Weights of a small audio embedding model: 4.66M parameters, 78125 training examples.
Rows from block 3, named by matrix and row number. Rows with one number belong to one channel. Each number is 128 + 24 x the weight over its row's rms, rounded and kept within 0 to 255. All counts start at 0. Numbers have three digits each. After the name is the row's rms in percent of the matrix's.
# convs0: expand pointwise conv (model.blocks.3.convs.0.weight, 512x128x1), inputs 0-127
# convs1: depthwise width-3 conv, stride 2 (model.blocks.3.convs.1.weight, 512x1x3, trained with AdamW), a 3 kernel
# convs2: project pointwise conv (model.blocks.3.convs.2.weight, 192x512x1, transposed), outputs 0-95
convs0.128 089:150131143145131142160094125114194143105137112103132132137066135078117159123147127131103145142131148106158108076174132117105128141102164153107116138116136092122126120162125106073128163127099114142108112109089162100140085129146103134118134095118104119113161113136122100101097118121167125140146134166129111122145070096107112158107091133147093183137102154105131105125132127116136151145162
convs1.128 083:159147148
convs2.128 094:143127151137147118119122158129093132120115107165109145076163160107144089162101112160119134125139102145172156110117058109098109162131125128119107146135121151151123125105144110100111142166098138133115116102102110141076091136122138145094135087167123113132109172141128155126161142182143110170
convs0.129 101:087109114163121085120137154084077112117128148148129104149118159126097069146117146093161151127130120176093151136092127113121101128145084083140141146162075132130132144109142108119142110121125082132127141134115121107120100095159101135162133099145155101123145148103160091120111158145142106129180127098123130095144063127128123130113128158104107154140145114174148147115138158143134148150136
convs1.129 107:095107114
convs2.129 098:081134112143119139114130195163103102112196105137108103133108123149116115129133151120123164163121101121081143071125101119106138162096147151102128095123141129089145113130058174136105128120117100126094129112122155136145144162109162152130124138085117116138151119131129141115132120133135155126
convs0.130 099:097087161134125153129096138085094131164154150099087118134094118162100154089115115120146152064126113113142144137111127111140136152094118161175123138101111096137161132122115138123129119117120141197133131118127108128153116080115173111178138137155128147100126147150143155145153149147135131181074138089072153126118138113137130102117140170098125162128127158123115126130111112132151107127119
convs1.130 091:102098117
convs2.130 109:156125119136146124148149148114088112137106114124165152144173141104168108097098117110102103104128184117191146147142118153127100113125142118106113148134146159091127163100093134149114135104158172152119130119110105153147144083086132192140126139168084151121120152168111138149067138128122110142
convs0.131 118:144172119128117121141107101157102126139105176137177149114117143137132130127106164145112136173093137135125120119141140124139089159104109134136161099152158170112127131126102114149108118133108151146095146148093114181137124156076107145143127107123108105114169140123080117147081168142129108159116101153061114092125164122130129109125116151117106148090080157121112160096138144085121096116133
convs1.131 084:105095118
convs2.131 106:125164116126110125123161142137118110128139098153123145122109139125111123096099146142132141104092132143112131153166094092132147147118131129163132124102106087120093116157148159127089139128160159119120087111147093147139125099164098097138118127134162118174164111133119119163143127158143112131
convs0.132 101:156127191100130138125183123121121143146147134132158109113158107142129123162107132161142145136118127110108105158093176093198132093103116120134114115069150124151131139125116143118112120137086129130128170102140110117179150076156167110160132123126110165156100117098126148098129128125130082166122155105109143167140103128092104125103117146116127094082088106141116112141138136132126129113100
convs1.132 076:144160149
convs2.132 096:174078181125095123126118132124160156156114137129103172129100148143093102085132131147141146135123126127111111075097134092184115146100152158158137135126112174156107095111095115137092110131138143124108133127125116133102102163111155133116138153133100188145123095153156113111087130156133140134
convs0.133 118:157103138129114111100105143145135110155121147108187138090165151130140122126122125151121137106140162160137140146100152101087150126125094105160152121135119131107091051117147142153128095145177157088138125125114144099139126115172146136153156168089137100103142147125120152161117108189130114150150152116136147144137112132167143111133172088152132079089107108121115145104139114103110151117112
convs1.133 084:153157144
convs2.133 120:116098103154117117137121158145133177112108173156134139101163098104093093128172126126122114112119115139166140109178116154157167097127145103102137112098127137097101085123122136148148116127136158107109108123079123095122109112092111110105162084140134140100081099117135154133121111131129095106
convs0.135 036:140161155142086111133121094143121099137136125170147114084120134134086118143112153109150125160163110178167126134149157174135105149160117114146130148174090129122123148126139126141086141096127114160162111179146125156148105099138091106148146132100159128099144095127147131148085124157144118100126160120143152115092095144182142119138119158125089145124149133092115098136146079143101164133145
convs1.135 079:124125169
convs2.135 031:109121101174098119134088138083131071114128129102133153140125123138080130137161121124096122133098124139173109112137149106122093113111153138181114148107098130118091107135136107144149135148134121098129127123126150128113129115115145146138130104138123133162103147089156132109103179120107135130
convs0.136 117:125082108138109119112147122156143168121168177114126123141118128131088110138130081122135162105125076111184120078138119093119114145146099096143114160143100156128153149100135118114147160181145144114121153135139144093152153125125084103142109132134114127108119140116177124078134120101138107108139178110145111163127151129179159102094160152147108114136099116129098096124103153107100111142141
convs1.136 085:146164138
convs2.136 113:121145113146131124162121109149093131099142173097137173105117132150127141118122128173078084125119096149155065119127142139151112139137112137153148134109126108094114148118125151121111162144113139139094123123144120158109100159169133088135112117144146117117140110190157127153155119164184137127
convs0.137 110:143050139091127102152169111133137125160166117179117145173132132106121139085127157152120125094131122139116088146176099158095118111102100097130092116122106126148148151127165116118124118148139119126147092117109088151104089131090117165137102134159140117119137130114130095143111140115140137131144134122101149091130142174109186122117104135115189126115159184143140116102114137136125107110128
convs1.137 082:151159144
convs2.137 115:122130112149105109109115155146153145125128083136132090139133148152107152175140103097166155141113108131116122162112096152087133153147107153132143142143114134117114107152152124111152142125098136184165146125109128129101147134158091164124136132110160103162130122146147076167166125090127169099
convs0.139 102:084115111107134144169110142093147116114107107124114141178121139159141109096138142159127126128146109107173091150137122130114171154125126109128124121168152145151129112117102110141117162114128165105139146099169123138117088112116088094132112162061131117124124096152114155094105119080128127183173071149137137116146116095141095113101115119131142145109107133089125094097156113135113080148128
convs1.139 136:120088122
convs2.139 105:131101083068119092128149129132071182142138097149143099126099097119085122142126147135133130141133125125107132125132108146129113155111151135118155155094137149166140120146136127103104111134130126137127145126122115136108097171121138106118126156147113140137117089135161143117152074163148167108
convs0.140 106:110138141097158135124097115094101132161137077139141090098090143134121138082101138157111151112113143153132166136138117092122115117119162157096076104106116142171176117121118103121119119156152171154137112172182147100085137116145134107115112089165114138151112127119142134121161166142141135099157141178129106114127121166103125113105132112116161110165108130145126134109142080104098164128137
convs1.140 102:115112092
convs2.140 095:162128103130110125119153113122091149121183121144124100083137117104092148128156120157111149096160122103148114143150128108113143128138125116127135161100136139154117112136094100140170170112079146151116149137078109167133133128137135138124118100165125168107126090116111134103161157123126120117
convs0.141 100:136154161161170151133117148117158103184136152110123139158093100124126091131139069134150124124142098129131119089147098118129086144123090104136087131111125110137102163115100117136178084131140085115176147107136170104074116149163100113135094092119111118141144146107128134141144118121118155084134132113151096106118185142110121134118127156164128157115137137114137132138097071130143130119120
convs1.141 095:102097119
convs2.141 116:144186146109150122142125101101131191124139151121130107122114120146147157105130130119157124173126135136118140110141138149101111110112094075134109096095116086137152166103114170128155149103123166151158105111137154154123115158081145148131183128109127068087138171150143134154122129132132080118
convs0.143 121:141124130144125093129093175119099162123131135153127109101113119088121166105150106127095132161095136161109113107166119101149151143086104116090083118150180138112162159137156142122117138103136113171122164138110117140131164136140188125104127155151130145124086132115101140172123117101130180130153138162103132108088152119131171117081169122114168118136134130152099099152105098143116118129120
convs1.143 119:111134166
convs2.143 113:132157136107117168108111157119106141177134140093084143088147113101133085166091133112119102131094155131128152110118106139100134129133135090137116128168101104089110137143170141208145143133148149090112146168125146129107126125129161116169148132124141110118079128135121154195116108125128132139
convs0.144 114:090126134137104151102129132127138133133129090106148131128157115147111111103135072152111129127120140129144082100127140141119093127112144124147154145114108103170094111152095088145088092135085176142144117142115119140087141124116107084173163106124090074108122120148099119178127144135129125140120104110138130146132104081134111073141167142125143113122101096112143136180099102181116146118097
convs1.144 091:144154156
convs2.144 118:107132104126089116153133111108109166140125157084151155160093121146156148105156192109109113142149112080112175143115116105112121126116116145117120115108136142135107102145122154136116092111067086159112146157134098127119147101098100135096169115109085137137083148131120153158126092120164102147
convs0.145 100:088118075097150158094057129168094102117120079129120173157178118132153135144159170122129127136135137142100116133145130110094104130123111140147120109135120136144096118095120147145113136100097135152129127096070144106141112111150112100109155105138168132121094100097095145149158143130126102133087132111155134107102094108123064130152130174114135102164119146113104106149128128110145118124132
convs1.145 079:104102106
convs2.145 098:083141141102139104120120128172124139156111127161112128161158134100118105162126118143120161121109131129150140092175117131136118091082128148120084105170120151165146140156113150161143122123155170138138139142121104133181135148134084125115139127149152207154119154121145131141144145120087083106
convs0.146 101:089119151083126157149152154148102159161084128121146115091108142111160145134140140134156173152143185152154132080086128136154131094109167136138126173112150151121111104117122134146121154142151100101118128148088110138079109151122154151104156136147108175117167113087145083157100133144116156135119115113092144102127118123139138154116146097108139151126139083096123135137091112122147144091106
convs1.146 154:134106093
convs2.146 102:159131128182081096115119130122157192147140132108147116089164125142130150153140118113165124152125150079135176155122134120153122118146143147110138126164137119130093105143176109135123143139127143141095092141111141095071139127120163108186102126155122114108156119144152107155142124167118135114
convs0.147 114:161129123139091126125129057146142126133125117100140112119122141151088140107143130152129166118089114154136123137125134125188058109127143142156143114142104093143115107116109121112112128121098103103153104175128144058105159153102154160127130092146114126085175132141153100097146138121144082145140103136129111117107159162146145145116152130105117144141140136129110132107141155131077094129072
convs1.147 089:121090143
convs2.147 117:146106129159156125159065138163145137119107139173164121151158133152134117160096108087149137087111102122143084172124141124117144117134156142107155134115122124125083117135113117142135109136133115057126117097116115133137100146168092130125127087089077120131087142157090093124143123101114103142
convs0.148 093:150125106115141109133128160133096100104125156094131149134165165122152136133100110127105117132143104108097090141077157140094190125131148124115135088167102106161115121136109134111137126093119136093077135125139159119130099160135098103131128142130100112111109106140095098097137104122082083128140109125143179188138099130112132104081127088128133122174125082148135143102159094114116135108143
convs1.148 091:114096105
convs2.148 092:172133158152134101117104164167147112132163096115169119108149118116125146129130158113094146116140151124118125138101167158159143160153138143138143129113134136131189083115077116155184124154086122143151169106095166119141154129144149123134110120161146128122113152139119117096155152068115122127
convs0.149 108:110145146144158133169095088095130100121117126126113083102171101198123122141148137138102107166149190103124126123134091117132128165106174139159160078124155141107129137154122156101090109125138106121130135119122176153156099128121100157155155181147151151130124075105129103123107120135137130089114086156122130117131107149122129107111116154096101144126115142145135127134106111161152136132165
convs1.149 091:093113110
convs2.149 110:108117161134108135115095177133120140116136148099117133101093122157135071100127159111134147105141147118075094199164119134158125131132154137129086161116154088106134121114147097131153158129120117134120179099133126151051135155105120115129156140071121091146149105157126113128111109145146119085
convs0.150 102:105145133120118169078131145096113094144129115110130145120135146068090146135086147149132124131150111165138125132123110157098158095108176136117107132139080119142138138117158172149147126118164118105108136136088110153121112177150098176148132100111110148106126129087158133112114120166147122082147127130116153148149108142155140119167153100146142131158142111134088163140067121098110131177135
convs1.150 089:111098104
convs2.150 110:113095147097090132096082098141146149132130105113132162092086112137151129178139121138098121117095138162140132103122113123172125141133091124123088141161153114101094127120141111114107134161162101123144131093128153163149134145078135159105134118166170127126123118139137121132137108133175108152
convs0.151 112:136112145116172117142122124135123134078104096166125139154162122166086118138133142140133113134145115171175117123148123114132096152118142128141157134122124185152163098145136139119123138110168142155082123117170120095122135155122139147123134149104151121180141147129138136144182090177097099121102124132155110126124126120092111148155111165170173161111115107135065095139126104085124106143129
convs1.151 113:127111090
convs2.151 108:169087096123104113132145136117099158147124129081121102117128119136108131146146153131092178127136137131141084157128089120093153102101114095182155119130089157124131113133135102126145146149110117151156141113147147122123134071130066113134110137141158178123130152101126088089092139098106070121
convs0.152 114:148151084109123106141133111078144122082165139138108106126148134107128107137136136147110141093143114139113155125110160123074156130159152087142134130117091099126137097172149118120155129130124153114200122156138119092135139152147119162138146139142117106135102128112153122095121134118178058127135128157170118129109097128119104135169127156087147159096141122109105080109075142131106111130147
convs1.152 087:127155160
convs2.152 118:166110126134138123124162134135144117156111111138130147124130121148142097130142160164095110175125113174123147129146122116120135099127124112163118111163110126135128130152107074120152097100170137158119136135144137131110124117117115145148156137148123136138129148156136080119112060079155072105
convs0.153 096:158087154108161120134147137135111119148114158100122152100147124135114121123137164178109141179140117156121141162112100120141152135110104115143087131131164126139174135134144123079107174136124133094133114140118135166121138163113156118105140096088121137125082104121106117159141127109141142170124139087118169162126088120067130153125155092098132125158082112093128167151137109142091098148150
convs1.153 085:140148163
convs2.153 093:116128112127113125152088139139145096082132102096107103070158115116126102107102130153117102174089099148089142096127176129152147109139143112133147124171118116127117131129083124185124149125139130100137132151127119125129144106076136085106100115110100140105092096111145126115126084107108126103
convs0.154 106:106114122131120133090139132119160175128126118154161129147101141159167105101139135158105119162134162145106141125117135087127148140123155174138098161143112131101118135111088115097118160137143133125133134143160154146105169123132137164150153155135123078176163123112134160145108157112100147108135164088086135106110095144113124181119165135112088134119121086157156173146140072164110108139134
convs1.154 093:105123094
convs2.154 111:144087124125099099148092114125122167143142094109124115111085120129136138088141094151130130196100135177120140137166159196140157147128141115139117159136112161119137107106137132157148126149123137130126113169119151105121081148115146100111148148146186127128130122127129112172132153126145117070
convs0.155 114:100134148130148164132150134119108121091124095142173139100082093089126113150128100131130152140157155131113132156126091115124150131119084113116141178098134107153128088129125119140130140150133128113149128138168085099138143168129144152114143125103107178135142138124124121186081081124157141107148138131169124136119154131092098135094106102089098172147160111150126093129087154140105097153165
convs1.155 120:136126087
convs2.155 111:118148117121147113116114150165091175113118116182155121156105124163077158116149147113085136129122138117142143143147096098112122138115173134122129092098131109164097076127157127107152092101082116124083145134126112127149131149122127101101135094128167141156152088136174113098110119177124100129
convs0.156 126:134156135102110121149128149091116118104128141095115105119129166094105126185123137128132142155117118129119111143170125128169183121130104092115092142080149104138129126168153127152106083095140150175140094122147104128155136124112111133123075158129104090166136157164112147117117131132146137148107131132113111129124144115081130164123124136126088054150170103115104089119106156108159151135143
convs1.156 106:120088120
convs2.156 112:163115131114148110179104165146064069116122099122097136119140102149129103145108125133092147132145112116145127091119148119107131134153132113086123140079149113175104183102113117100146144101076104146131141110097135118145169110161151118155141154133094114086159122155156106126139120151154099114
convs0.157 100:117141158134152104082115114111074106137103145167144171106114154122177113125111160118133132122127145154095110093100143116123106153101115109119147090125136142139182118091096115118140140122154111127112142157162112109155099089114148135121128182106136148127111107130148124138127128119131143097088126143146143116143116124117194095145122161146096146156055140148080148141137111160085096126113
convs1.157 094:102110101
convs2.157 092:107128135122175168106113143130104172125130118142132126131099109116110132148103181105143167148151141141114112154119166104147128127124124110104125137148096136175136077143152105138107097089160128131142139099136122142126081111156154126102132163123135104107129101118078127139122106091174128144